{"model": "encoder-decoder audio transcriber", "encoder_head_dim": 64, "encoder_experts_per_token": 1, "encoder_subsampling": 4, "optimizer": "soap", "beta2": 0.95, "precondition_frequency": 50, "max_precond_dim": 1024, "max_steps": 4700, "final_lr_fraction": 0}
Rows from block 5 of the audio encoder of a small encoder-decoder audio transcriber, named by matrix and row number. Rows with one number within an expert belong to one neuron, the router's apart. Each number is 200 + 20 x the weight over its row's rms, rounded and kept within 0 to 999. All counts start at 0.
Before each expert's rows are labels from the 100 clips, of 14976, where the router gives the expert most weight on average: "top examples" is what is common among them. Only what is clearly more common there than usual is listed. The data: two synthetic voices taking turns or overlapping, over music, noise or silence. In brackets: how many of the 100.
# router: router (encoder.blocks.5.mlp.router.weight, 64x160, trained with AdamW), inputs 54-107
# up: expert up (encoder.blocks.5.mlp.up, 64x160x160), inputs 54-107
# down: expert down (encoder.blocks.5.mlp.down, 64x160x160, transposed), outputs 54-107

# expert 62
top examples: clipping (85); reverberation (61)
router.62,218,174,214,218,211,205,207,197,215,199,179,229,196,198,176,226,167,211,249,216,214,255,219,237,170,190,193,175,168,233,219,194,219,205,210,225,227,205,206,188,208,199,217,166,189,187,180,224,182,176,207,194,182,194
up.0,203,231,212,164,192,210,216,186,202,194,203,231,208,190,190,219,173,228,231,227,223,209,243,206,182,200,189,187,200,226,207,196,212,206,194,219,224,197,188,192,226,211,226,216,246,177,198,218,161,195,187,166,173,147
down.0,216,208,206,170,223,218,194,163,193,204,253,188,214,199,202,200,197,189,211,189,178,232,205,207,207,196,200,220,217,184,215,192,232,191,207,217,223,216,147,213,226,192,211,216,214,210,223,205,168,237,180,187,194,170
up.1,188,199,181,197,192,180,198,184,198,251,170,220,205,176,167,205,200,205,220,185,171,193,216,206,178,206,213,174,183,212,208,215,215,180,221,220,236,212,216,197,212,174,211,193,204,192,158,206,205,231,200,192,189,157
down.1,227,214,201,176,199,217,188,162,187,185,227,189,197,182,197,181,213,204,209,209,210,222,189,225,196,204,215,205,210,178,203,212,236,196,187,234,201,191,181,194,225,194,197,182,181,189,215,210,160,241,193,214,198,189
up.2,192,196,213,186,186,212,198,196,196,197,215,203,221,219,190,222,192,214,200,220,208,200,214,212,209,215,186,228,249,213,203,222,196,215,177,217,201,216,154,194,193,198,175,219,231,183,198,208,150,156,205,183,178,165
down.2,237,190,225,171,184,225,197,189,187,201,237,200,212,174,203,194,158,195,173,197,206,204,204,186,211,226,206,242,206,214,195,191,225,201,228,212,219,247,193,218,173,181,219,175,233,205,196,216,208,210,169,175,208,175

# expert 53
top examples: background: none (61)
router.53,200,206,173,184,208,207,177,182,221,194,158,211,183,183,218,174,217,242,207,192,212,240,224,212,213,192,174,189,168,177,188,235,172,183,167,175,215,191,164,197,224,216,207,164,213,204,176,193,192,215,221,228,197,225
up.0,202,199,205,203,230,195,190,216,224,230,208,212,189,193,203,166,220,208,195,209,212,201,185,232,162,186,186,191,168,235,202,221,192,216,223,209,183,153,220,233,198,175,208,188,165,212,187,231,244,193,228,218,208,207
down.0,187,196,197,194,179,198,192,207,196,193,201,196,184,218,162,208,167,192,225,233,179,153,205,213,256,200,194,186,193,187,194,232,221,203,195,191,204,197,196,196,151,201,194,140,184,236,206,165,182,201,194,205,223,208
up.1,201,166,198,209,174,229,172,195,200,216,215,204,215,174,189,161,205,204,203,184,228,180,197,199,192,190,191,206,184,219,220,200,224,243,202,201,199,190,213,152,200,206,172,202,207,204,257,190,197,199,196,171,198,190
down.1,211,164,177,197,171,204,189,218,233,194,189,203,198,234,160,212,203,236,199,199,196,220,172,166,221,235,208,189,206,176,178,235,181,198,214,196,153,170,165,209,177,233,223,274,196,210,219,175,205,211,183,197,206,209
up.2,207,219,204,163,208,188,199,202,187,225,164,210,171,214,199,166,172,220,182,191,187,237,235,200,213,202,183,164,201,174,211,206,205,206,184,221,191,209,167,192,172,165,193,189,203,158,187,180,200,200,191,199,206,210
down.2,240,198,175,195,202,223,200,183,196,192,183,201,232,203,209,182,180,206,201,159,198,240,220,195,199,194,184,192,177,178,209,187,186,205,206,196,158,218,226,218,212,210,184,221,210,232,217,202,240,207,241,206,195,210

# expert 3
top examples: second voice: none (91)
router.3,212,222,192,212,181,207,199,170,223,227,193,206,219,161,198,221,211,207,213,207,220,246,182,231,205,193,178,161,201,187,257,210,199,222,204,224,229,214,202,199,199,230,212,145,186,210,183,229,176,188,201,187,219,180
up.0,205,174,185,226,191,244,225,205,197,184,178,206,186,205,148,238,176,182,187,244,195,216,233,207,217,188,185,211,178,214,205,209,206,218,190,189,204,173,210,178,214,192,201,222,226,195,177,203,195,167,188,181,214,191
down.0,169,215,210,214,176,222,186,174,200,198,206,200,239,158,196,187,245,190,185,213,190,211,215,201,192,182,186,203,235,182,191,206,186,193,214,208,195,214,202,172,206,196,212,211,232,176,202,203,168,225,185,198,187,188
up.1,189,196,211,225,201,227,179,187,221,230,176,205,205,174,193,197,202,171,196,203,170,219,198,213,205,171,192,195,232,247,183,237,223,156,217,193,193,246,215,182,194,167,166,169,227,207,185,230,171,188,204,193,221,191
down.1,222,177,194,209,208,205,200,182,225,193,205,194,202,169,182,219,240,164,228,197,206,229,183,202,207,213,187,196,214,189,195,185,190,198,228,236,178,221,189,147,197,189,171,194,219,148,192,229,178,207,174,204,211,190
up.2,201,219,164,200,169,210,169,176,195,183,218,185,197,189,210,240,177,172,181,182,236,226,193,205,196,217,211,186,207,212,189,202,205,190,226,236,204,174,204,209,206,214,206,197,184,209,208,225,183,225,230,214,219,195
down.2,192,195,173,191,188,212,185,216,203,174,182,237,224,209,185,222,231,204,192,202,230,228,210,208,227,196,230,221,206,177,214,219,171,212,254,206,191,219,202,208,170,208,194,208,192,249,258,202,186,186,211,228,159,211

# expert 42
top examples: text has "ran" (25)
router.42,206,219,217,209,180,222,186,188,242,208,158,242,192,186,185,221,182,199,240,216,224,227,208,229,203,190,182,159,155,193,220,202,228,217,195,217,207,207,196,191,198,226,220,174,205,189,189,242,192,190,167,206,183,196
up.0,199,211,168,222,225,178,196,181,184,199,198,182,201,242,197,182,217,203,199,162,201,176,173,167,195,220,209,203,222,217,190,215,176,195,202,186,178,188,184,196,211,185,192,208,202,218,232,192,183,200,227,187,230,219
down.0,215,213,218,170,215,166,218,211,201,180,218,210,227,212,157,230,211,195,195,216,199,164,226,237,192,202,219,200,190,194,208,198,207,204,172,203,194,181,222,183,212,157,208,215,205,211,214,240,209,262,210,216,201,205
up.1,196,206,216,187,212,198,201,194,199,180,227,206,202,201,196,205,207,203,159,204,219,187,222,187,193,235,220,204,203,220,220,218,185,218,163,196,173,220,196,203,148,155,203,203,203,207,237,160,206,180,201,219,226,198
down.1,219,227,214,204,228,180,188,228,202,197,206,188,176,230,182,221,199,226,212,183,215,207,183,234,209,206,209,207,172,208,198,165,206,235,182,226,248,177,205,190,203,197,185,212,214,187,177,215,230,195,188,200,207,226
up.2,177,181,196,231,184,169,210,205,176,208,203,176,218,212,249,173,224,188,191,218,178,200,173,168,192,220,198,226,182,196,185,192,181,180,223,210,203,216,201,189,206,156,216,227,174,187,198,181,174,241,242,195,209,217
down.2,226,205,205,186,209,170,234,193,238,191,224,238,233,200,194,186,197,227,223,182,191,185,207,195,216,189,214,204,190,222,204,214,185,200,158,211,196,186,150,226,193,194,211,167,208,192,216,236,202,225,184,186,227,202

# expert 30
top examples: text has "off" (53)
router.30,208,212,201,201,190,206,231,209,201,194,202,228,182,177,187,177,199,209,221,209,225,239,216,214,181,192,193,160,180,214,209,197,223,197,190,243,230,214,188,174,197,204,240,175,211,166,187,174,191,184,190,186,164,211
up.13,205,187,212,214,201,216,230,187,200,173,212,232,171,195,219,215,174,181,221,210,205,220,184,223,195,214,208,193,163,246,221,160,183,233,188,205,205,205,176,197,222,213,198,214,235,194,206,185,191,177,170,175,174,240
down.13,166,226,189,191,186,191,193,182,191,185,178,214,206,211,173,228,230,190,213,193,203,179,203,214,185,217,190,189,225,221,191,222,201,213,171,210,188,211,217,198,165,171,196,214,216,213,207,194,188,183,200,177,186,214
up.14,141,212,206,192,175,213,179,215,161,191,181,162,192,182,201,232,202,196,188,212,217,207,201,224,179,219,201,199,155,224,194,189,202,219,214,219,208,223,187,158,221,182,241,201,186,162,212,196,240,206,204,223,190,198
down.14,206,183,193,212,229,188,220,186,175,210,204,185,199,172,233,221,191,208,176,174,178,220,217,240,203,216,209,187,182,182,204,197,185,176,171,204,207,184,174,193,180,179,174,199,194,199,220,196,169,185,191,201,176,217
up.15,156,191,231,198,239,195,209,164,200,209,240,167,208,196,205,227,223,179,230,133,207,182,208,162,194,195,214,189,214,188,246,183,208,205,227,195,208,217,184,166,201,186,201,182,208,195,232,219,195,192,190,214,215,170
down.15,208,157,210,236,232,206,215,194,182,230,202,209,215,175,174,203,155,198,200,176,204,171,205,196,207,204,179,173,192,213,158,227,202,190,156,218,166,185,195,197,184,201,208,183,193,247,218,193,211,235,224,193,209,235

# expert 33
top examples: text has "apple" (25)
router.33,185,218,205,196,239,212,181,205,181,192,213,194,217,230,220,172,171,215,238,180,166,189,219,203,172,168,199,203,208,171,194,197,204,166,212,203,186,206,203,189,193,210,214,225,190,214,171,158,185,209,211,226,187,207
up.0,211,197,199,222,200,185,171,161,214,219,203,152,192,172,232,192,213,178,209,165,199,193,177,196,168,176,179,241,207,165,214,190,196,234,208,185,218,210,218,205,180,144,208,206,197,214,173,186,227,176,227,194,212,157
down.0,204,239,197,195,182,190,209,214,206,186,241,194,236,191,207,214,189,125,216,239,201,214,230,199,189,205,187,190,218,185,222,171,223,232,196,143,192,242,191,209,196,222,207,211,174,169,170,219,188,221,180,177,202,174
up.1,200,193,201,177,220,179,203,219,207,169,182,189,154,194,215,212,225,224,196,223,201,196,192,200,213,176,192,188,164,176,212,174,214,201,202,167,185,194,217,190,172,192,195,181,165,215,175,216,179,198,163,231,177,205
down.1,195,198,193,223,163,216,236,176,205,204,212,170,204,205,171,200,197,167,221,224,193,170,194,197,185,204,205,200,186,205,235,204,219,215,189,146,199,211,178,256,183,203,212,219,195,206,197,198,169,202,212,214,214,194
up.2,175,210,214,210,210,221,209,170,232,198,254,178,222,209,235,178,195,181,177,161,207,180,196,188,179,199,195,178,181,190,165,198,172,233,230,194,218,224,206,210,230,184,203,205,173,199,254,192,188,206,190,194,228,184
down.2,207,193,177,182,160,221,188,187,196,189,198,171,201,212,184,195,193,166,236,192,207,211,210,159,205,183,207,200,199,206,200,204,227,219,217,161,203,242,211,215,174,202,208,192,185,195,196,175,163,232,205,184,229,184

# expert 4
top examples: reverberation (74); text has "pause" (25)
router.4,226,216,225,183,181,181,221,184,165,195,226,187,190,171,212,214,195,183,199,214,203,209,204,161,179,223,209,216,168,200,231,185,203,204,183,201,197,256,176,209,222,210,230,186,195,197,185,201,180,218,176,177,185,203
up.0,205,190,239,180,218,198,188,182,167,189,193,208,211,219,191,215,180,202,217,173,192,236,204,190,232,214,237,189,183,183,164,224,173,188,181,188,229,193,218,209,216,199,219,190,211,211,211,185,158,197,192,198,181,215
down.0,215,189,193,207,206,218,208,228,210,168,206,238,204,202,181,172,233,183,216,194,187,191,177,209,199,170,200,189,204,201,181,193,231,184,171,203,185,172,189,203,179,193,195,213,169,189,227,195,184,191,219,197,178,223
up.1,199,178,230,242,197,200,190,211,195,206,192,190,206,195,182,187,220,194,207,172,182,210,217,195,188,224,200,197,191,176,255,181,175,225,194,163,230,200,205,159,188,205,194,210,177,195,219,147,219,187,218,196,183,209
down.1,207,160,195,227,212,192,188,227,205,200,183,209,150,144,200,222,189,216,207,213,217,183,198,199,192,184,208,193,198,181,172,224,215,216,218,208,186,179,200,235,218,207,210,203,194,197,203,184,207,193,169,229,188,185
up.2,205,171,210,193,225,196,195,185,192,195,206,199,210,224,197,171,164,222,182,214,200,185,197,189,221,183,214,194,203,229,195,209,167,187,251,210,194,202,228,183,224,225,156,216,200,201,242,199,200,239,220,167,210,180
down.2,197,237,198,174,195,233,242,214,182,190,203,185,198,235,186,177,226,209,202,178,175,164,179,168,179,233,220,181,195,216,205,205,225,183,225,225,180,207,165,211,182,192,211,184,205,216,185,167,189,173,179,192,197,200

# expert 12
top examples: text has "shop" (40); text has "child" (32); text has "shiny" (30)
router.12,180,204,236,209,203,197,230,179,217,195,216,240,157,185,167,212,208,226,241,185,188,210,160,219,156,194,201,168,218,214,180,200,212,212,210,209,216,176,199,172,187,198,200,222,177,167,173,214,150,175,217,182,180,186
up.0,216,203,181,193,203,195,198,225,188,195,208,181,190,203,200,162,217,183,181,226,196,181,230,202,191,223,190,213,184,199,221,200,196,208,175,172,176,198,210,202,208,206,193,178,209,248,225,167,225,248,173,214,177,214
down.0,220,185,215,225,227,198,189,196,215,186,228,228,208,200,205,233,187,211,210,186,180,209,191,180,226,245,191,196,205,206,176,213,221,186,186,232,175,202,185,152,196,171,191,186,212,170,229,197,191,201,236,196,170,191
up.1,186,183,225,211,196,206,235,182,199,207,159,229,169,169,211,197,209,194,238,208,194,218,211,193,191,229,165,179,178,180,224,188,204,200,242,174,195,202,199,219,185,194,175,187,215,190,182,211,236,186,184,174,231,218
down.1,219,172,193,201,221,222,208,206,228,226,217,230,213,201,156,214,216,192,238,205,180,216,195,195,189,191,220,206,192,206,163,203,194,207,219,175,222,205,197,187,173,193,201,191,212,208,214,193,148,191,207,199,199,252
up.2,170,207,213,182,231,186,204,220,215,205,186,180,186,204,182,208,180,213,203,192,189,177,221,185,191,209,183,148,217,212,202,194,226,210,196,201,177,156,186,226,228,207,183,214,207,190,188,184,198,199,193,190,203,231
down.2,202,212,194,208,171,212,201,190,209,161,187,214,223,214,194,237,235,211,206,157,183,214,218,203,207,200,221,213,178,221,223,181,182,219,209,212,217,219,237,199,194,197,224,174,223,207,185,214,203,178,229,231,205,240